{"model": "image super-resolution model", "dataset": "fractals drawn by 1,000 iterated function systems, in grey", "train_examples": 147500, "image_size": 32, "crop_scale_min": 0.8, "horizontal_flip": false, "translate": 0.06, "task": "super_resolution", "loss": "l1", "scale": 2, "arch": "unet", "norm": "batchnorm", "hidden_act": "silu", "widths": [64, 128, 192], "blocks_per_level": 1, "block": "plain", "attention": false, "upsampling": "nearest_conv", "init": "torch_default", "optimizer": "muon", "muon_scale": "spectral", "learning_rate": 0.028, "momentum": 0.95, "nesterov": true, "orthogonalizer": "newton_schulz_5", "adamw_lr_other_params": 0.002, "max_grad_norm": 3.0, "cautious_weight_decay": true, "max_steps": 27000, "batch_size": 256, "epochs": 46.9, "lr_schedule": "linear", "final_lr_fraction": 0.01, "warmup_steps": 810, "weight_decay": 0.001, "adamw_weight_decay_other_params": 0.01}
Rows from block 3 of a small image super-resolution model, named by matrix and row number. Each number is 128 + 32 x the weight over its row's rms, rounded and kept within 0 to 255. All counts start at 0. Numbers have three digits each.
Before each channel's rows are labels from the 100 images, of 14848, where the channel reaches its highest value: "top examples" is what is common among them. Only what is clearly more common there than usual is listed. The data: fractals drawn by 1,000 iterated function systems, in grey. In brackets: how many of the 100, against the usual share in percent.
# conv: 3x3 conv (model.mid.1.conv.weight, 192x192x3x3, each kernel summed), inputs 0-63

top examples: sparse (63 vs 26.3); two maps (59 vs 25.7)
conv.129:107096135081085134067134164073105121107115169159082147098113121131140088157088113101123163165142142138075153102179147085128140093106161124143125111086146224105100115107125144102097141051141045

top examples: dark on light (94 vs 30.8); sparse (63 vs 26.3)
conv.169:108084091153120149113148109074081124136193061124125141107124111137123131096096143050130109120182118078068117068140106078151134118175111123104133147136135123207090125139106157128102117033152173

top examples: sparse (90 vs 26.3); two maps (87 vs 25.7)
conv.83:089141118151096168067095151095109118147082117143143142088180142122111105135173136107135108125110135126142144069137157007130127086158135203197116130146114241108145159144078172147148103120105142

top examples: dark on light (99 vs 30.8)
conv.1:123127117043090104123172109103136133184144117135130103094109125118200079110140111120121090091147121160154152131092116054117166132144157134106144106098166039077118132155151064141135099171111108

top examples: sparse (58 vs 26.3)
conv.53:099157120125139138151137146149125159115060174165119187133157113105126138151096106129142138148136102136138146133123088235117144052090104108094152140105121117064103100163183101122114137091089125

top examples: dark on light (82 vs 30.8)
conv.107:121123138159145168056130132099122104144150133113084099162134143145073124134145093164161132112180173142150069021105173014146075125106064084150117114154110170151137027130125127114116133142108111

top examples: dense (64 vs 9.7)
conv.184:093103039133112125119127092000141105120125140139111091155103116093120112161157098105125102134095134126169135110113163133172066182149103115112137113160145089142125094104149129099210150127124135

top examples: dark on light (100 vs 30.8); sparse (57 vs 26.3)
conv.89:132129105093104154145127111108087144079124149108113119156117144115110086108143087127116180119137107126081104082151144044115150143157095166151129102120131117154161067049148151122091132105137118

top examples: dense (50 vs 9.7)
conv.90:187101130105000131086130137086069113167000130123142104101122110093129112127136120134117118105117123134134124171134127104079128127153117122114157132122148129097107149130153147121107134102158128

top examples: dark on light (99 vs 30.8); dense (47 vs 9.7)
conv.7:131122112117087124108131119072125125123116122130129155080083110119127115118147114206119076106078138121116134123151128000103143192135109117151154123119144107097134131129129139138074116123133113

top examples: sparse (72 vs 26.3); two maps (59 vs 25.7)
conv.42:140112170167102119103145144119092120120005142133081190127122122170124118036162120120102193170108125140089120130128122081156118121120115132114137135144131173054146115119125115155105126095121110

top examples: sparse (97 vs 26.3); two maps (96 vs 25.7)
conv.174:000115122123153129075120132058118148106116154168114227148118132105131118093096123094117149025081127089126165124145133082117146149108123133130121131127109255126146135145128150137136119119132117

top examples: sparse (71 vs 26.3); two maps (63 vs 25.7)
conv.82:102121155144091118063061190050149122113066124103082136127126104062094086128114143070206149147117139117138129046126153117099087131139125097110102093092107154170123099162072153142079135107152119

top examples: dark on light (72 vs 30.8); dense (25 vs 9.7)
conv.179:133097124099141089145134142104083117137139134097100123138184134134205139121104171142100133158129159094157195165017124177134132087167134137129130154137139108122091187174146143122103124132119113

top examples: dense (84 vs 9.7)
conv.15:116096132117142130131122127093095138169000127112121141113142113067123083118129157118089164101081118082145107150121117007068134204102119130134143128106134158141137148152157126111106115089168097

top examples: two maps (59 vs 25.7); sparse (56 vs 26.3)
conv.106:146124196104195119087110133122167114139142146123134145114151120130128116100123092144077143093083119143098128224119124096114147145089148111123142144120138085060141096166150154080112150066058096

top examples: sparse (70 vs 26.3); two maps (63 vs 25.7)
conv.110:070108125163125158081069102128092149119103122101091090185098125080119094140155127093157105153095155129141120126154157138162088147083116144122158142153116120125185141143104154132175120157102108

top examples: dark on light (94 vs 30.8); dense (53 vs 9.7)
conv.46:156115135085145128131122116063175124146181147093150113090126107135155100091131099187075125120124156159144105161117106111133112124127108107136127154139133088147128126134137092104152083100132110

top examples: sparse (56 vs 26.3); two maps (53 vs 25.7)
conv.190:135094109134095173045132095117100136076123147145073188122099112127137077070159128129135192135122151090053158062125134022142126190151094123160140087140137173116164108146110129137085109112113090

top examples: two maps (57 vs 25.7); sparse (54 vs 26.3)
conv.54:088125098125150132116148123040124133170113116100141103121095133110076157107116106168079214081101204135131112104108066033121089128075107106117122132200160087161077130122116068111120123158102146

top examples: sparse (71 vs 26.3); two maps (58 vs 25.7)
conv.133:011141110130154148081138132113087145169088133142073197106069105138148139117125143132142101046105133097135169123150148032122146210116120120150162153120100137099128164160138162135092114139107143

top examples: sparse (60 vs 26.3); two maps (56 vs 25.7)
conv.161:122125110117137111038123116108086117045093139145081194141104154142152087030137118093160134176132140139130154080140135095135134103088116131142140118144163213125169126136103129137138110082098084

top examples: dense (39 vs 9.7)
conv.152:131073134087160125124125121148093135127089150188102134119099123093138119104106109102045172105163107073127152141058129094116071098066151110108127138077102128118051136104144125139119110145189122

top examples: sparse (64 vs 26.3); two maps (57 vs 25.7)
conv.68:038130106104098134066106158103128140134107138153066145120121110099164105123162114089142083132109140143090128068112100002122095182142107105157136107130146181165138085158127124117131124109144115

top examples: sparse (72 vs 26.3); two maps (67 vs 25.7)
conv.34:133111118113139143173116117085120122113148116089117174136126102160100155088163107084136210094134130146110076129130118249118119110061106130109157139117157178132063104109151136119067138100105099

top examples: dense (38 vs 9.7)
conv.9:154115196109185141129136136151149131197123126053155138118097131086048127142089115133142215093146140129121021059150146107092126141104127124089140128127050140068134110146082162119153118125137127

top examples: dense (54 vs 9.7)
conv.126:128132130112111140126139143096155125200000138133099101124150115056153108137161134171117069161119128153143142140109129000054137151110148140135146143119064000207121147144128122134119114085113116

top examples: dark on light (76 vs 30.8)
conv.4:088097118170150154104150123155181138167081136137140106068110108147141119094125114087097121140146109085103126092180145070111140129157100150146160132121090090175105121166111104124050102224167080

top examples: sparse (55 vs 26.3); two maps (52 vs 25.7)
conv.109:115108141156133118139111132136155118140166113137110138037137141138107255117134127106108148113133119164118143071090108071113149141185132140108120122117103027112145124138114164098124097000084255

top examples: sparse (70 vs 26.3); two maps (68 vs 25.7)
conv.71:109128116142164086068089159101122121097159131114088160109100126135107138158163114191077097127155093157135120020099125135094129169127091101146131102142101089086182086116095149147121059137110104

top examples: sparse (55 vs 26.3)
conv.41:047117097113143159125121160150095137048108097161082177170065120088155085102145103122006129127138085153102159091148165045140149131131094115174142072072174160138167113101206143065087138081095083

top examples: dense (34 vs 9.7)
conv.178:156144136132113107170105147109051116218073093076129175099091133064064109127202099173056203124099127089118093171141132068074148152095125139111161118107113146131137120096217137107140132120146135

top examples: sparse (59 vs 26.3)
conv.32:085121131116150125110126102095122123091127100133091172115126104098116104019136117149146131149109122123050120099127150135137138134125100131142141111115151145106133101099125113149110111118107109

top examples: dense (52 vs 9.7)
conv.188:154140146095153128194135148143110072136125144074155112079110103162127117105169124158111166116119146117143110137129099183105173099119134143123126142109092097099066158158126109109144105115177130

top examples: dark on light (88 vs 30.8)
conv.143:150142098122070146087138114130123141136170115037113087131101163177008111105125077131141143072172118141084000129139154149128145117154068140153147084122145063142104071109107151122121133137140127

top examples: sparse (70 vs 26.3); two maps (63 vs 25.7)
conv.52:139110126120155150124118114141097100142169129109126134137172169116110142098146149116184132131105150076124106111138105000136132127086120098114085150114091131163134104148101135101090125193061150

top examples: dense (75 vs 9.7)
conv.166:135114145110165147156156144154091125132010087145127084128158094167154135169148131121075129186042126101163126142133119072093121105132139149115123150077157147098098153136152134090141086130141148

top examples: dense (31 vs 9.7)
conv.151:159103099071118119127130130049145126182139136133150078123133101110087137163147117136154127127097162124198091122115127083087092110098166137107152159255072095143123100170061135147108113137101145

top examples: sparse (60 vs 26.3)
conv.154:126107132112144111046124156137116107149126142124128150102108116141148168095137116067125191182144079126138171142112082178097118109123164078063124135200141117053092169136113114165113107141137115

top examples: two maps (57 vs 25.7); sparse (54 vs 26.3)
conv.171:217136080120077128119160135119149132103000140137099128116121126139015083119106119143104137118138128085120096138114139132119136121071146150142120135113129144169125073154140142116078152100121106

top examples: dense (67 vs 9.7)
conv.135:112119054098099124134110092000114124155005141147112125144072093109136137089194113143127072166139145107115131157156091121093120133163077147156172133125156139137152101103178106135152130135191164

top examples: dark on light (99 vs 30.8)
conv.159:124118112159073127023131157101084155103152160104074158104133129109140118127139133142144145130146098153029094051150110133158122084144091113055150093108118116141174143220133113122141151145137115

top examples: dense (26 vs 9.7)
conv.113:167137136124157142167122108114143111207133115130144103125140129101132136146162118140107125115133122095157139143097099255110144073110096110063134116132129081153109166128119092160171103161146163

top examples: sparse (59 vs 26.3); two maps (52 vs 25.7)
conv.165:101066121126095142133131097107078149065082066149123166094135064149131110038089119113161149184103131118108147119114100136086145104097083109208139114140134240070108127086128138147163145089125094

top examples: sparse (60 vs 26.3); two maps (55 vs 25.7)
conv.148:105125154076137136134136124121102109141096116148131117122054128164085116107118107119129175111143109107104000062147123084119157161092108135120149127125149148088088098132117132135121129099103112

top examples: sparse (57 vs 26.3)
conv.88:086111125103115120151144088138058127159188105022143147081084104071159093129120120129132149073165115134150020073120128083081151151040135129115111126102142088144113105091146135114104114149158099

top examples: dense (33 vs 9.7)
conv.48:133150091135204110175115094063119116106171134093140145140082109139115133110112142157179164055104154100128098089132096033092127197127128101127137117130156029127114142118119112101112117147089139

top examples: sparse (62 vs 26.3); two maps (59 vs 25.7)
conv.132:068104154116126129099137122138080112093118084137130133149110171073120082073133121131068123110129126123073162077147126026123117137132104113154155085077180152116200128094169136097089107050096077

top examples: two maps (71 vs 25.7); sparse (64 vs 26.3)
conv.10:139121130020092166124151112096101116145127101112144101130096124134103062129106153134111093130109137101092162139135145077010090118135116095120126113141152224118072116117159152133088059068192018

top examples: dense (54 vs 9.7)
conv.125:170117124149165157141124136245117106080126123128130130138155115097105070124126146089104103097096127108133111119108144026207139150086176127104105142103077134105134119134055137126255137099034076

top examples: two maps (61 vs 25.7)
conv.58:153109161109095112139147136108102129109060144106077175097132107055131107120169127158141244185128084159104127153115110091094150162070124109108120134102062120154124143115123140164110136098157160

top examples: dark on light (100 vs 30.8)
conv.59:115127112119070155093151125101101115151192120137110125101055117146100085080138127156118126091129096121096136058150122000099166052162124163116110096109155133135147100123145119129089090112126103

top examples: dense (40 vs 9.7)
conv.72:091062080071180145153123120053132144165165144085135178128111143064114064142185135148070157093107104134141093098116094097120116166102087130154173113124124067150138128109127137083197170045094122

top examples: two maps (59 vs 25.7)
conv.70:099135125110130123100133117058110155149193134118095121196141136004053111138132117251165158123126142104124059116094146083109104172051097142138132103147098122182147101119156115124072167142119117

top examples: dark on light (100 vs 30.8); dense (56 vs 9.7)
conv.27:113121138088141111122148133067159099137154173146114149117095097157172110106154134233143143141071088143129150138144087006112139094136140158129168127113125189138121147155124115130113078121126124

top examples: dense (30 vs 9.7)
conv.124:187142104132096131154147129096118132106053087087138119101138117040121157130162150105133190142136201129181126093071075109112060158120183084117133111243135098147122113090109158126081121133097123